config.toml
cutout = 0.25
fused_qkv = true
patch_size = [8, 8]
layers = 16
residual_init = "scaled_by_depth"
optimizer = "adamw"
beta2 = 0.99
Rows from block 11 of a small segmentation model, named by matrix and row number. Rows with one number belong to one neuron. Each number is 500 + 25 x the weight over its row's rms, rounded and kept within 0 to 999. All counts start at 0. Numbers have three digits each. After the name is the row's rms in percent of the matrix's.
Before each neuron's rows are labels from the 100 images, of 14976, where the neuron reaches its largest size: "strongest on" is what is common among them; "place" is the part of the image that holds the peak. Only what is clearly more common there than usual is listed. The data: coloured fractals of 300 iterated function systems on busy backdrops. In brackets: how many of the 100.
# gate: MLP gate (model.blocks.11.mlp.gate.weight, 768x256), inputs 0-255
# fc1: MLP up (model.blocks.11.mlp.fc1.weight, 768x256), inputs 0-255
# fc2: MLP down (model.blocks.11.mlp.fc2.weight, 256x768, transposed), outputs 0-255

strongest on: yellow (30); grey (30)
place: top right (56)
gate.290 069:495482489497491527506501493468533479500471527504522478500444556512489493519490507452494499466536549530500432459520510448494493456541497477451552500538519460493514498480500491480476490449503483514471519475507526548508500501502484479488510510469509514489473500499537495525516525490475517466519505548517510470522490526504530468474485547475486519463533471502475524496507504529533498511514533511464519486510526493500490512495515547464492496518516515463509493479499529517508566493425504539485542481509523494501474530494451522481480529533524499515515504461478522483490478502456450538526466513492461511499495485514510479503523490458525497466482463504513432485501502523472487508514501511467494505487504487500528470471482510503497533489537493467499477530509489450483452515467546
fc1.290 072:483495514540467509519482500512534514526476530507488525472506504513469531503518548517476457494475487485483537461516513507496536511497521509489540495498484508486486528504506481536525483506481468528523515496508516495477492496460540489482501497502497470553497506471486494457474453496471499489516502465478539499499557537452539463511489456490459508492528459507530547503502484526474490541486473530477523492530497496456461502511455492504502524483476458469498512463514528477522504466538551474517453508471477500521499436517526510522480515519525498501533452493529524494499521495510508495462474487476541504515509492445511493475511498514461484509461473535487536532538486504489451474523486502548501529508472468537486519509519523515490479518459480448499492526558474511496551463475482
fc2.290 058:506508492505497499477465497509539475514468505456519502508481534472524503513509493506499518492516507532548533518463533530529484458515505536505531450456490515507508509492482501421513516464515441478523497492505512544493448515486545498510537506504521507498518538492518499529519465559478500518476529496509518459518519470515506486461484571529499530477478476497494474446444540500522499501526497505501539467526484502525507488481486482466460467493486484493489516538460506486500527525483481459516521447492498513509532489503507516484478486485501498473472487457496498497460478476451560512508499497520516480472506492505486466491495533531489539515509460485502535503482483523480492487494513532501511502525509533482517478527458491489532482490532541445486487546472515477465562473473492

strongest on: orange (85)
place: middle left (30)
gate.250 119:517543533491526529517465509472513505540562495504517549497465496501473507450529522514493497522496504485524489501473494477522477490519528492540549489457507504531541523514463463496529506521427485496516503493499448516483507469515488506506498468483509509455474465546453471544475495500504511514497482485522474529481500529495506519528477517472460490550461511504545473502464512513514507541507480483494506504504513505523459492514507496459464468483439507516535511536485501507532557486489486501527519507490515497466499508513496478539529514491484517537480506495535492514503509472492533517476504480504543518538496485475496479563508506500496535489493501508493524477497523498509516476490511507512468465509521505544490479512502522485453435423468502485494440483462480487488528493547540
fc1.250 130:483474512440513501484520516467473438537548498513495493490469496511491518490491529521500525557512481472504475512476505458509455477482547484509526513483472503486516519487455478518496483521443506495524498528504477475488524475532466514510481491498446513489516517526462460550480506474523486554513489457503525530456502517520507504513473505493478534524432491518551494526496461455503536541504497517464486496503516488524496478535487526456451433502488513500519518503478525499527545513510492491548496546542511507477507498514530502533522489463453504518502512502513492484514500450484539497491503507508532488513466483444509519525518491532529514491505533527511518504499514514498481471514513501499455499507506537509509500441509493513426489461502513514541495511488474498484512501535522
fc2.250 130:508492493494466498518557497479493491486513477475491502522494498482482492464476482503476497506555554468511513511494516534495484559483503470546499513486505498514503500506514495532498482545566486490492509507505467470511558511529490488516444530511514497518508478506474517443459499505457483497480474519513470522463513513471529475505506441495531486520497485518499505538492485498485489535483492505503479506494530496520501505519496518543522537477481501523499506496501531474515540474497526516497502529521501502494433498543509469522471497507485496538523492518484468461511464481507444502500499516509444511492484496473486503467500472469531457467496528464476484490534491481470474515510529501515482501492456475505525532479588466531519495490464488544502490505494491488584443519485434

strongest on: yellow (30); white (29)
place: centre (39)
gate.379 067:485531506462480475520476537515533517464505451536466491520534488515456522487504438488479511486500488455504490529458534515512569491508496477526516517511506442487533520491484527538469522493541510505495508487513488490479524455453514513488467523529497514502455461467502491514511480513516511515496467509491500484482429506512470473497501479497510472496483471514496475468469497498535479453507471457530525488474509521495524494521531506489510532474450485517490466504506454546481516506476526532495511493513502523532524545506532506494480501468500544539559503491552533487467443488469497516502501506506483471499519524497494535525530506485544507484504488491499508498490490515518499462468474521501455490522495538492511536492513474481462492476500543539546533466466503518483556480528480
fc1.379 077:512468480504493541533484471524488477528496510483474501535485524532488520500525544491472467487513507525480479531464495514537522534468511512477509476495507497568486508552523517453506513538463513490461503498492509496522479496490495497513539474540516481534493462523480472494464494504493503487469476461513536476516475525450514520502490484495473468489511516535501458473564465487480483516464511514503528486528483507530468460474479548515552497535481463515512482473526473483476513476506478502505549544502493516502518536502497538489526519494493520521478491465482521532493544508487510483506499536521546508555493479529522537505496510496505464486439516504498512474502473483502527510525478496496447459435462543503506472482511484493464485497496524453458487497545462514504449479488498
fc2.379 066:479480492474498479487500491476535524533523535516470514481531464507475539478503491473521486471501505519469474484481527468466516510499490501488498511483478456501533519485459466521482491500514539507499511497515478501484526491528502526455470483475495512511480451517455535481485496432507550531470469484492479477413485526535481514548509494503526551554492506508582482500499514524505512484487482514509489487482505485481503466464496510481515527466521544495489518511520491501478532508502549529509511533516529510499518564494518531500531501470490510522504471477511476509513512457486497499478520511509494487510499479521489532513501519522548482482460490515541509504546501500521479526500492503525476499467447535518499486448501515507420476471447497518498483486557465487525518462531487

strongest on: white (88); dense (32)
place: centre (36)
gate.83 164:496498521488538506522453489499501470539536492500499473523520518473480507485485520481506500549450508454484494502531482509487461489486504477482468479481531472492510476525484519516519491505475518500509468498475473483512517521525460527488507560496500475453535515490512481533485474476501466535480500464518525541510510540503470502460499524526479536492475512530527525510498477516550507459494522465516504509505507523468523456498492489449484511525496548510510493518519512528538511510522479502485548539479552515458529499494469495488485475469483544541546541503499513451507499501452550543499489481496493467533481534520514507545504528504514529473533524491508478463538521508490501456451453523540467481547524534473495521467498523504485526501529539546539476514466501506495503500489504
fc1.83 160:518560502534530477534509527550464524514527504534478476462476512523521496486484468503488485523478479506512503519540461534512517528454463531492501507496487481482465513482508535552505483502519523446492510492483511436493534508490463528442515530462463513506546496475552487499480502512481453497485472496489506477509471473545515487510503514487487541492498545514448517482484503498480474477530491496539455508502512501456507506520467471514535483516490510478473510518537479535526459501555491484509482487471521515490492487498483524501497478500493494492509469509463505515477487510506526467499489491496486514500487468521495499515532503484515520524527525481457475451485544437527536482559509542461491489522510483504526565512522495523531553511527539501520504515484503560494504494517489
fc2.83 157:543512484478520491474530483513447488497486497509516486490487503465500475493513499469465510522489429512500561492490484508478493504544480512490473496484537494477470449492529545468466511449472460499543441498445504474498513479485511502459535467509517459517499530495508502527498503521506512505507495492508520475521510495538518489488528522486472506482496525508490490539508475474502503514515514465501560525530480551494479491553476465514496494532512475491504500525475477536491457498502496485471471490480499503494528452473486512485486514500526513510454522489530516530501520493505509524516439442477471531493533550502518493523494522511476516539519529508493518480485537555481515519451492468479535501509515542498500522533473551489536526536532504536522525554507518520449499530510517

strongest on: white (31)
place: centre (40)
gate.29 121:478531507544579546527504534485491481491508513478520517539496510501516534462527508503516467533494475499550517528509478513536504511437501516505544517496502496481469491502483522506514511456517509475486492477462488477480518552475533531467512506476482518511558502473522488530504486462495456513508500467510494524518508518532503504525496489483478549526521517461458460488508479464493518507493514513548490539530537509536480490463501513507478443503486522478470482484489500524523513460488443498488488515499495551493531465513457523511507476514546497486491529517467508511501498531481510480489492469484459547536471501542561512486530514472536490501519528500468547533511530461532467523501472501494506511529506520500499543509482534524471506511493525445530501537471497481496533490504508
fc1.29 134:468475498516479508509502465582492507489494539518525509497488484511549510526520517507526506471531500568501488513538508496481521501511468524472515528572499498537506505499481491468524517513528515480474528465522485515511515522452475441510484508502479510457483454493498484479495470471479505499495519508430494477510490473503498503533476502471500466486521485497495448530493481435459511449484500500528510515487491493478502517522502521490512529493501500502493522485489508479500497584511495521536490508539500446547481503494500511533486520470515487523531479538496504560463509486503508493465517495493476555507476513511500515482487465473479478552452425511505503528504453494529538499517491472482493478487529452514490462485487464496479502525465467532476507503512504508496491497482532
fc2.29 130:460486519539515517493476511544564496510491483531488485498568548497476479498505520506489456501471518486493493480488507422497493480475514526498505488486458495485504521493466518555487465494422510474462532478533545505478465495515517512527516514485517526502497513488497525503521541488505527505492518479485502538501510535478478512467504518467465526491500529534524529485493485532545504498503460514526462496522511465490523490487561508490501466476499495494511494536513499560498461534506511483529517491480493458492463480511492457532477478520449495518490485470477507457489495525482490482464517517486531473466505462508467476512532519519520516498532504520506458508501506448522547501537554528509456495506472474471502531511500522477479495457513488495513509473472490493541514474519553

strongest on: yellow (29); pink (28)
place: top left (37)
gate.150 112:512461443452442464441478467507491468500486462477501526494538468509500514542489500498521471479484504484510491504456505496513503457549551478495481488514500500470485511515512468461478483529487524537511500544537511491504432469543522510522487499541516476577504504535505517498520498529489514500505535507530493472517509490505488510476466501524536499511496502513530490481507551534490527527524532529448524422449469486465500501517546482511508516488505486482480497490492471481495485492507475486530494502507509505506513520485478496488470489508516501483526475502498487476468473545486497488523533562526532441479476501468492488489504457509490507469492500541538492510510500506494449487482510525477540513475484536525506489507481482525525491475454487492482547480503520525483456493477532
fc1.150 124:524535460462493499510508501444435488558525478474502568481489492477502529483476486476501500529463495522504511466509461509502474464503515511505469508498498506459490529502498493485483507506470463505543521520496505502492499484523500532500497509531497490574514515549541519484488464516557488514469497492505481505517509514513478509479485517558522518535511490491515516492480544544526552509502517516443524446480503509498495493493493449512470525544485504503477506503523470480473491434487457498469467464487525519463482474523477525437500467507527485477488497495514521493434511513542505489542530543527484501491486489503472464549501479483513479479502525492482537506457530514462461499469476541505532501489498525489516504531496521483492522465536513489512502519516507511491498496469491
fc2.150 134:505454466501497506515491475507482448501470523520448527549529581495513511464507535431502493490459492466486541481503489446517493460491501448523520478459500507494463512515506481454528480476451472528503513458521502484502515536519525496513490521506456503521524524527470493480500527494504502490457552479495526534504523534493469486507491530473483529474482532514541508535501449508516520480493512511500498491483490485524473510500506475522508490469471494455493477531490533509526451501502497534510528510475483484475484465519465459486477484453475487532526556482498544476517516483516571495507520513520479505516477498489496482491490505530486497504519490534475518509519497499458534492505504463571480562489506513475513522493511530510454458508513484518500489517502495512519511516521501

strongest on: yellow (41); orange (40)
place: top left (55)
gate.292 097:444474443475476470484477501522484487490509488498510469483460498522535514522516547518515437507510534502480470499478485494511508460480517495491507474501496498480515513565477503496502511520526498491517523520547525475493470483505508474543497549520439466501522562504500524476516507455461507526504490483501511498519471491472454509504521506529509502532533467515466471477507507444516529513521490518466502486512496484435512491466486468464482475486517530478472488445508501494539491498510454473508525530491521492479519505519481499502462500484450517498487481502494562503496477506483539506480515522526542506477500508535475490499520494507487462520487497532534542487479475482504561503497529541486458507534489465509476502488487518502523555480524529503521536523496501499458461523510569
fc1.292 093:542487474479454483483519542486528540496495484494485470518534504491476495492490472526485536452519516499495517509494511535472482561524473469503492517548508505518506488468514521500464477505536514513520491485486530519504512477511522506472492459488522501512444492507520533503498531498508510538539491541476486518514485484516513480519537488492473515509477527570484536484480512495523467504464528493469476474472479502521532466484486527540564549492527501530464496534515501507463448528492532478512513489506482489511509489513511480515483507502517473482492493482507508482531542459479477498540498510504511445454519461506488518459455540547533489512497530446512494460513478530515504492507459512500485539477461474470527560508532474526524492508551505522491522505521483464527515482550462
fc2.292 094:506517545515518506500524535507563520508512518475518451469533525506483507505539485547509535498507525480544439492493494524512460536496523490483498445498510475524558500463528484500480487478497507511488498526497493548538483488493466501510498496493485507486476534507520494495491542469499499525498493459476496445509503469525509510482505510519497517498491502509477514474499548482501474513504527494509497512528566504476527487469505525548536490457512502503529537481513505486461501514484487474484522520501487475493566525469523529515501515529473513484511514473511510466542482511480448508489494489471516461520513497477508489520504507530521534455516444517502487485473517499516516442511466497479504507518489511495495467466415502480526458514513533502443474470484500470405504511490512

strongest on: orange (29); pink (28)
place: top left (36)
gate.425 089:487479493463458490471488505486504488518530511476529515509497515466485524512490486505552503522531545493516460488506511483484493484500478478516469457501517509475537479539449507512472484485489512537516512488517482488520521496516494491526452542519500486529549561512564482502508506459502471547471498508506547456519507497504535530485476500522549530529502494528507484528509532537523524541526549481471499444514547479515531498530489480458484547470521483501498474479530542497460535516453491452491490504545521532471521497503479485526480478440489510493520471486511484472496470498436481519516514543542507482489514505483507487467501459509520509482522541514523487518528443522462451487474485532473505489485501502504478483477476470472498490489494504503517471536500510487503488471482509
fc1.425 092:518449506466485478515481486459504523485443472502472507491502486541548470501522442500482495482464469523490540540506527528485485503499519511468508511486464511494496502495528503476488508504522485524510494478524536499465471540487547498523508446481484530525526511483487525498524497529520511501510475494507514522506497467477452491512509462485450506454512472473418539461521474472516472462472487499510499513455484493509449529508536525544507475524544463481491490535467458495500469482490506504469518476504498477531485469531526534477544526549496449498501520540502512519481528478496491477510488508528531496515516503520488510506467522505459515531479471505454569471465504476521507489499539482485499533514482509518506534506537494520515498512515498461463543506495460521490497500520460
fc2.425 086:480512533515517538475476534480518465511513525505526514511491564485484509487532519504575519456492515498528500498510525447515508465509512542520556481465512508533564502509465468522498507496457488481486504485503523536517507481505509496520464498512525494484499494493502484512490531462497495508488509429484520486556490488495489510442497537524485516500486482487510481489491529543511483504513542499534515500518506495522526473485531507515483512473498498493529509503494505497486534495492510503483512511506518486506584503486497501507509493497479520489496501462502539499493484473498531517470520486499540514528515511502487520504518493501497513490503484506504484488485459506504534498498498527496486488475494487500476477493359495484495455495515528481498506501505471461380528461517540

strongest on: orange (27)
place: centre (52)
gate.169 119:495515529498478498527504488548515521476529515520473523525503518503495494486558489487529521502522504502491510527489520523490519496510504529526523517508549510550542462493484498512558485507503479519501475472486518476470536528512492476530477477479475436459503512513441490488494507490506513479497493459484467499491455499477504462529517490463498462494475516512476493511491456495532438455477517450527506484507497513503470486517494512488515491498493500515520493552553493491505520544479506549504545484531490465543535485545497456506476532490480529525551523523503508536453480486519540526497512464497510528520464541513463478537499504503521492536442477475482495466562470503496542518471493495522457475481518477504489501490479483505469513517496473485455483454514472483451521489501499
fc1.169 093:499518447452519476473497526506532453492514494484524461481501487538503518488451536519466522523527532483538451476518468505485476496510509502498468495501510472451485480505491476479504494508540535480549495526493487503474466467521523493481504495507481469596484513492515538507520474503503491528500485529496528515477494506549535505463491486491494534499490497504513498452476501539504537527470466507469475478523473488464528501500518507460537483446504542480475491486470531544541475475479491496549477548463473519479469497528518540472509517518505471498493494491517471497495482507515457510533456484502518490482492494505538472518446485479500464437489520505493530489460500515483474496490501529541530551509519468498518497467483489503510497460506489478546503519465532480494492525473509
fc2.169 094:540463493469464479480519565476485467472525489495488446510476507500500480493524515532481504498485508515492498507473495444529512492484537464508540508481519504468459470531548494571452511526518478556539486521492462471519502498522522490510503481515470482545508533503493487508491520460501489525529495493524545528468498491489519496508501465482485555505508481517495503515507489461516525531459542469501484497521504514483469485524485491519477505450513514496518464504484520469530475462508435490518494498483487531470530525538489500526508495497457479524480523516499494486508518510446477508531471493497540513484533521468511526474486498498514491422506532511486517486493475499492499485490477515534491542516480499441546517494530498567495512499542544516520532547482473511498476483514509

strongest on: yellow (43); orange (43); dense (27)
place: bottom right (52)
gate.506 112:480503508497500459476474488492495462482465503531529467553512526528545500505509511502527482505505499444468517507502508487464493517484440508552529512501508483508536514526464544494509489486511548482499527534528488494530520516488519493496480558515458495473529488486495533487534471461457480451534528480513519506541560476505543532530466511504538548515551491501459463515525477492520516474512538493472459497480468479496515521523467523458479526499493517493490480474481514491478516499567496490529490545460516528504534501475475499489436490446514480505516469493470494482483510495490484507497530518510502493474519483509509569453557496495510483495498528495541476520514510468500511503515474485524464516511494509500492527472473472511481489484482494464542502513494539501470504499499529
fc1.506 115:475508507516470532484499485494528493497490513507520505548474506510527528496474517527530477493488520443458471537492495482505482485496470488526522490507515510523529506528454499485484513463478537512476537521562544530549494525468491508551479525488485504448515490495498512481521501481459507524461551487529487513529546537472495545505517505475505512483544464480506471521542497478484471526522494520476495527498485441507535474498502515462451505444479533509509514463467493470477537467490496479505510542493484500511514528514463492514470500467493516498460489471493497506495446463497511505489543538550512512510483487533515531452494489488554476504479550483513488525511467509548480524499467502533459501517497517524503477491458471530516483486486504522536487529475510473487458531517510
fc2.506 116:519517462470490452476465487494457519491483459545482520472490495518499467484473484464477500510468508484554507474508489512528512495510497528521482518531497518480498491498522493504545527521541488520523497516487508477471473506502552509486505508490485495530524523494528489482503487529521487473524471540521517485491498464527474485500504466519519513501478520477496503470462544523506507489492483499489496438483456504506478520455487437479547488503520529524476527529527491487526485475512509485530480428467487519493454465537496507464525501514503483504515465514506510500485507536541509496539496504520553499451477505493498457496497478507458489494501499501497517499491503506500494490495510516478518488521490491464528517551596498494521498454511520469483531474519529547605526453496500

strongest on: yellow (36); orange (31)
place: centre (60)
gate.191 112:476498510566511518498512469548535532489451536510536512506500542496510517516504470517541499469536529498489516507561525551543515495523508517547497520486531483484507480508490455509526472483514565482456506504507513537490492535478480513508468502491487468459458466471495485509505492530476484485484527493466421506523484496503482429488479495474497491475465505475486515515483511480504478461485484479532515535516530505483523516532510525536502533467487477511527509503528537462485454536494516507515498526494499479548518493545535472475518529519488540467504490497527480495500459484508496520451513488471462546519478509473502494498526513506513482508486460536486506495529489505518500484496479521509512511544524525521470487497473443475524486556490484469465494458488498475484492526507486
fc1.191 103:449498505548515545552482499513519515504483524504521523502463505531510534521480505496537486503493489493546514503548484550499532506470534511477524484500473495474507512505481463549531540475483534452455529453489483528488514532475464484501517511482478499476508453482544472522517453550501475462455498486492479505529487498467514473520482527495468496498498499519482508498500520502545497432502462514525505502480528498511512500502496489514503525471512492526525536493549484492478490513548486514504501496503493466515508492499501508470505478513540517474511502525467480516459462474522513479456498504475472536547445485526498478509561497510501474502504511481505511522511522491526502512513486550450537504472510538520446460489468502452516526476503553478509492482462493537501533496456492
fc2.191 127:474479518532526567509460495502530475517472525541464482508506499532517556519482515496504474503518491501435503498504480437502501475485519495449487477461522508480525481489479476523510509495393489488465500488528536482513492503509507487517496554498512478509467507493458544502504525488509526503472468447497493532459496548466477506478479548458502508506509476508526516514525479514494530504472472490533507505522512489502511499510516501466515466502522494452512477515501481566519506507534475520510569575502497471508497525482503483508501488485480500540509540467480498494524485472490540507469492502495472481525490524526460511503512510510510506487509492517522497505514520487488519502503525522546467511504497530510472482454526536529435478470501500530535504500489480490520496450471485

strongest on: white (35); pink (30)
place: centre (38)
gate.248 097:508487556473495532510522464531491523500500498508528499481522519486466526453531532511521505502530498502500488515502485496543492522513521485522483470499571491550502454517471469525459478529490504508473485510511501545516477509475469501557465500524471453488463460506437531460503511493461505493449529502494464506486499558455497483490511506502520486515506474515513487519476526483508459506498522484514541513517528516464529529524514489503492527515481508499541528467483532473457520503496502543525524501531524492523504512510513461504489568526482582540496510499500500472476472498465506555462486481533504499515469567495502496525479495472526472479508472490500503466491473504476489483422497498505517504502487515519490480493490482488500491519496458533474484477483495471458493516487492
fc1.248 086:477516507536483509526505484527462493514505504472522552483503538457494503452541532469506483497514525459459517470508497519541491472494524519537446487491475529475498504512484492546503521488519495525523500514526570475519533514476519472490478489459480516496510537498465511447469484515500524503485476484481490473521461500467458499526509553520482431504508470499527538491511521493489506511524522517532504518542533501507499486552498492525511493528511483508556523512519519478483486514521496470490524470509467490462529483527515451496485502499488479526489482518476547493486473518494518497453504514508532524487481487511460518564521523494480510485548469490492462510471441438477501515496494523486492482498541515499488513512514503473555481528499456536491502480515529495522501565471509
fc2.248 082:503541477508510484505461459503463512501498507458517563457476505502509481519510498469513482516472480531496515485511471487484534480515511511491478476527525515487527494509500508479530551490461480503518503518505523547488490491487511477506524481458521480488497523506503498540515451533525521473489491471471472488521484500497487511491496523524489422505495507500507498466490525511500506487532506504480531467494493499471497490496478475478467521557543465496496496544522479515437501533509508490464498447491487493513555460486483484475506500513543502499491538506499525557474496523526519512509504506511549520487519520505485462530494520498476534555539507516500515516491493527499500515480506499473492463469551486553485500552439528448502546491494481474481472484516532474415535504467546

strongest on: white (59)
place: bottom right (32)
gate.371 058:516503488543484491494508524515521508548479557545488534500488518478511534470509490490487511495471499529492452444538550509531543505510479528499505480486456495525530536529535513476473531473519503498526485514475498498441534470492468505512506482516522507475486521469451503505467539516520531473478502520521469471482515534507509502513473507537489555529504477480488480508521496494512478491494502491541490523515490511555522537514504477550520510498526487553507509515501459483536490471518523472542516481479462479513489509447507481503488517540520527519527498476511518473516512498544504464541501520460524456426537515476488558529516479507514455526468482482510488498493499495468526494478486476499525471459493466526489470510496460472542478485515548518516525495501499506483465486489526
fc1.371 059:476518490470464507500501496506488541547504503535496501497471465531519531521465501505483517493456517475516514496507493512460486515501489487471525498534544557499484521516461495492561549514500524474497490495489477527519491490548531500478475475458517497515511486518506494549517525482459487474509501520490513511519511470464479502500537489456514549493519520490505469509464507542488519504457490497558454532473522497480476480484487486495497521462513545495541456525489469528494487472530438497548509538491524487476525521554479505535514529535505477513503491478493435512470525481530503528498524535478466484493455514491476502487461530461544474491529521512546525507454494517484508530508501510514518498500519514494478479494487472532508464496451450547508514483491483477532484476476469
fc2.371 045:506466515502511455462467496502492536503513535521530481503475469518507538479500517508510498507507474501537514555490503463512507511473495513473499522548475498516477501476505511530536522482522508508516489549481501491536515457495497506466526479525423506489491503503516508515548492464492521501504491484510478499456547475506501484491506492500489508509478486444491485546557475472477503518453530500468503487470472490466465491495495494448491477463521571493479445550470453526522497494528474517504512535514553489500534492503503532534509492474531507489494468528493497542479534484539497511510485494531545570495475500528511525515523446504492491511471524468464505475514498497501490529504466516486505454486518550496530482487510507533520545499462493513489544486485501455509501467456504

strongest on: orange (52)
place: centre (62)
gate.407 080:448486489490479510487471490507498503475475497490489459525528533523518495549511492500499514514502555518496476516555509506474513504539490559497492527537503488520522495500451512463545531498495520468469533470475515503502453510504529458512489473518504459471500469477489495536536502495480477498514494510481517484535457448529479516504481467450465503507490489536453465433516478529507509491460534467548521478491472546484502518446521537494497495491536499491517475477483506537481458548463478534460492481487527523530524507504515488535511504493492514516531527545498508507492514508439477515496505514523522524506530504505532516481486484505481487503542485529521501487472461513522539500509479531510499463455504455502520499512512475485457481465486469500492474496490481466505550470498549
fc1.407 083:521517522527528525533489515440534515489497539551479529501491507528477508532503539481522505460492523470541535488555499477481541520458446500521523479524491514522516480489502456461542496508541515472489492493483530483512503479476474492492486477505553505473522513548492480508502486522526491484488536492518510483548501500525497546535506478503526513499502480507452512521517496525495434478510484489482492466468469518579512493447557509486528491497491507507510497481500491527532501472500492564528517487535491481519504488493476492511483461501508516472553498526513481473503507479558492486472498505497527471493486505538477506499518523467479479515497471477487518531508441488474504514487489541517443482521471509493515510517511509526517494457470499498475502477526527516492584469496501
fc2.407 069:498496453488501466515516460528481534517491494472511515463488493468498467489503517460492523508538487474483487502483480503487492527514505482519543498509445518516527537503470485440512462504450479476514511483505504520499461512531475472511494454489527535510507479540472519470472514525517539522476492513491475455497528491526476496494491538539525495500506491517488516476516517556520498505541452523432524504501500489459482497492481518480510495568468556493481533525498507547487486549470587494511528528510518486473478486478481525508489501475506474466504517493509512487533513513546534481511521498567535506464488478515471455554496487454494476534482479485498500496516517527480516514507507465508474485501488480513488464513504515463516492509479488513490475469494519514552512509442518

strongest on: white (38)
place: bottom centre (37)
gate.733 061:514534497480495455524496518481510502498489539529494514505483492494487500504511496522528505472503511527554458458495464552528523492485510493460494519524473529498481457546492468551499550490540521470478508479510467498472527501470523525528487477465503486490508519467479463513475518533533541489517456512483489494477504478509497509514469543509502552519462528511524511513520529517510499541475462484503507498527536487443517485463449490478508520504499484507541527466527452504512524528539513496515558527479488483480537514518455474466557474467522468544507482479469536470482491511544508524501518464457522513536531481491447470493495481491494487507481481516499487521551507493504480507491498494525523511495534465530473456525487552502485483524502486469518483497517531531504492481497453
fc1.733 067:478511479500505490499527518466510523472506500533517517505482490517482471510485491518498497489521524535528470508487521494570543460478521569492543466488515521534521480529516562535538573471527520462461467505523491493507531513449542500502466540530524522523485537522486485504494479510537508471513483518475474516529515453506548523508468532498488476515536529501508526453483506520458463478483508529538514494490477514536484486479508457519531498509454509455514517489518462485496469465534453532479505526490483540481478529525511490494534528501536476531523494523481515537507488524502530468504510489516510531489525498500468473487498533458453508559507480478482515509525485481468515492497465498506527507487495526514510464465467525494472460511508494479490507492524491501515515501538523
fc2.733 050:479514497512483483473453518483505502446502500504516526488488518514470506499526501517533499469441506523510507471489509464520543444518511512449538484493489496497493500488490482492483530461504501489482499495511533510469486503477500502501477481509521507517514502513525467533550487515512517436490498441513513480555483500469504508510503475537479472530499505481557472476507557484493500476506523496506515506524491476511490494454525487480450515514498479539487511503510475514490490466508453495501460500476481485507526533528473462477517484507495487486463491526496533509490496539479496495493517514504567465484551499518493487501496504470500474504505494485513523520482452515508498540510515494453485475459493459560504538512503498485491500460500487434477535519558521543488581510568556

strongest on: orange (30)
place: top left (53)
gate.605 082:465494483448478470451453473508514536486550497525512522482499477516491485440495481496510452509496485482485485487507516516536529472515490480472546531517540530526501513465491515520469519540513521511548480529511525486527536519537475507537512497479482506497495485508473540483432514451495535491486451498495481535496475558465503476501559506545471498483517473489514515496520503481545507485503545485505512476499487489496533478467492486444515504522489546537542477490499501469479503495512496471517535485528523550523505513487493492478513480480494539526497442496484532484515505526504507521490526487521548522467494492534463501501541464469482516492486505459503540457522511502516479495455501526492489454496516486506511486500499516499483526498477471532541530509518524460495454502506546
fc1.605 075:496501501517517534473499485487476483471490436497535524496532456533534473503496486565511495492470510489488499517534505516479525502501505515529536520513515513511486458483506484506522527529502493488492481515475503461535493484467517533461512460530474526494510543546504500513492468486480513513531528478529489499520466516486512555495479461523515482523508481502478544474462506551482489573531490506525491478507459496490489526518509523552475467486507487528537500518517500481507513497549493526502463494453529506508490475529559495493505459515450488494503523500475517472484496545523514515458497520466547525488502505445487526513500515510489456438517471512524479528524519468484486531517476509492513518499498490510474523451498423475517497441514492499498520519493541541498479496460472
fc2.605 076:508501509482494476457467497492500490495495471490498440489515494541498457527486519568481488521466484517487469499495470539511548465511496460511513485475529529476486482532516464532534515512502522539524496548499503501500450478474487518475546493510506476482492491517546473527505504506529464517550493511504513516485491502504512508489504458497480493523461488514517515435462504483480526518480503500487491511494467495445488485529556506503475486429517498549523515514528475503498492502532504495562502514416495516488514491540538525511486485497446497520485506512501484511479519523467527494531493508506566508534461521470505478496500520519489492435547524487526498515510499493516508501486505522481492505517477516473505519479484460481510488453494510501519555488432509547485470476496499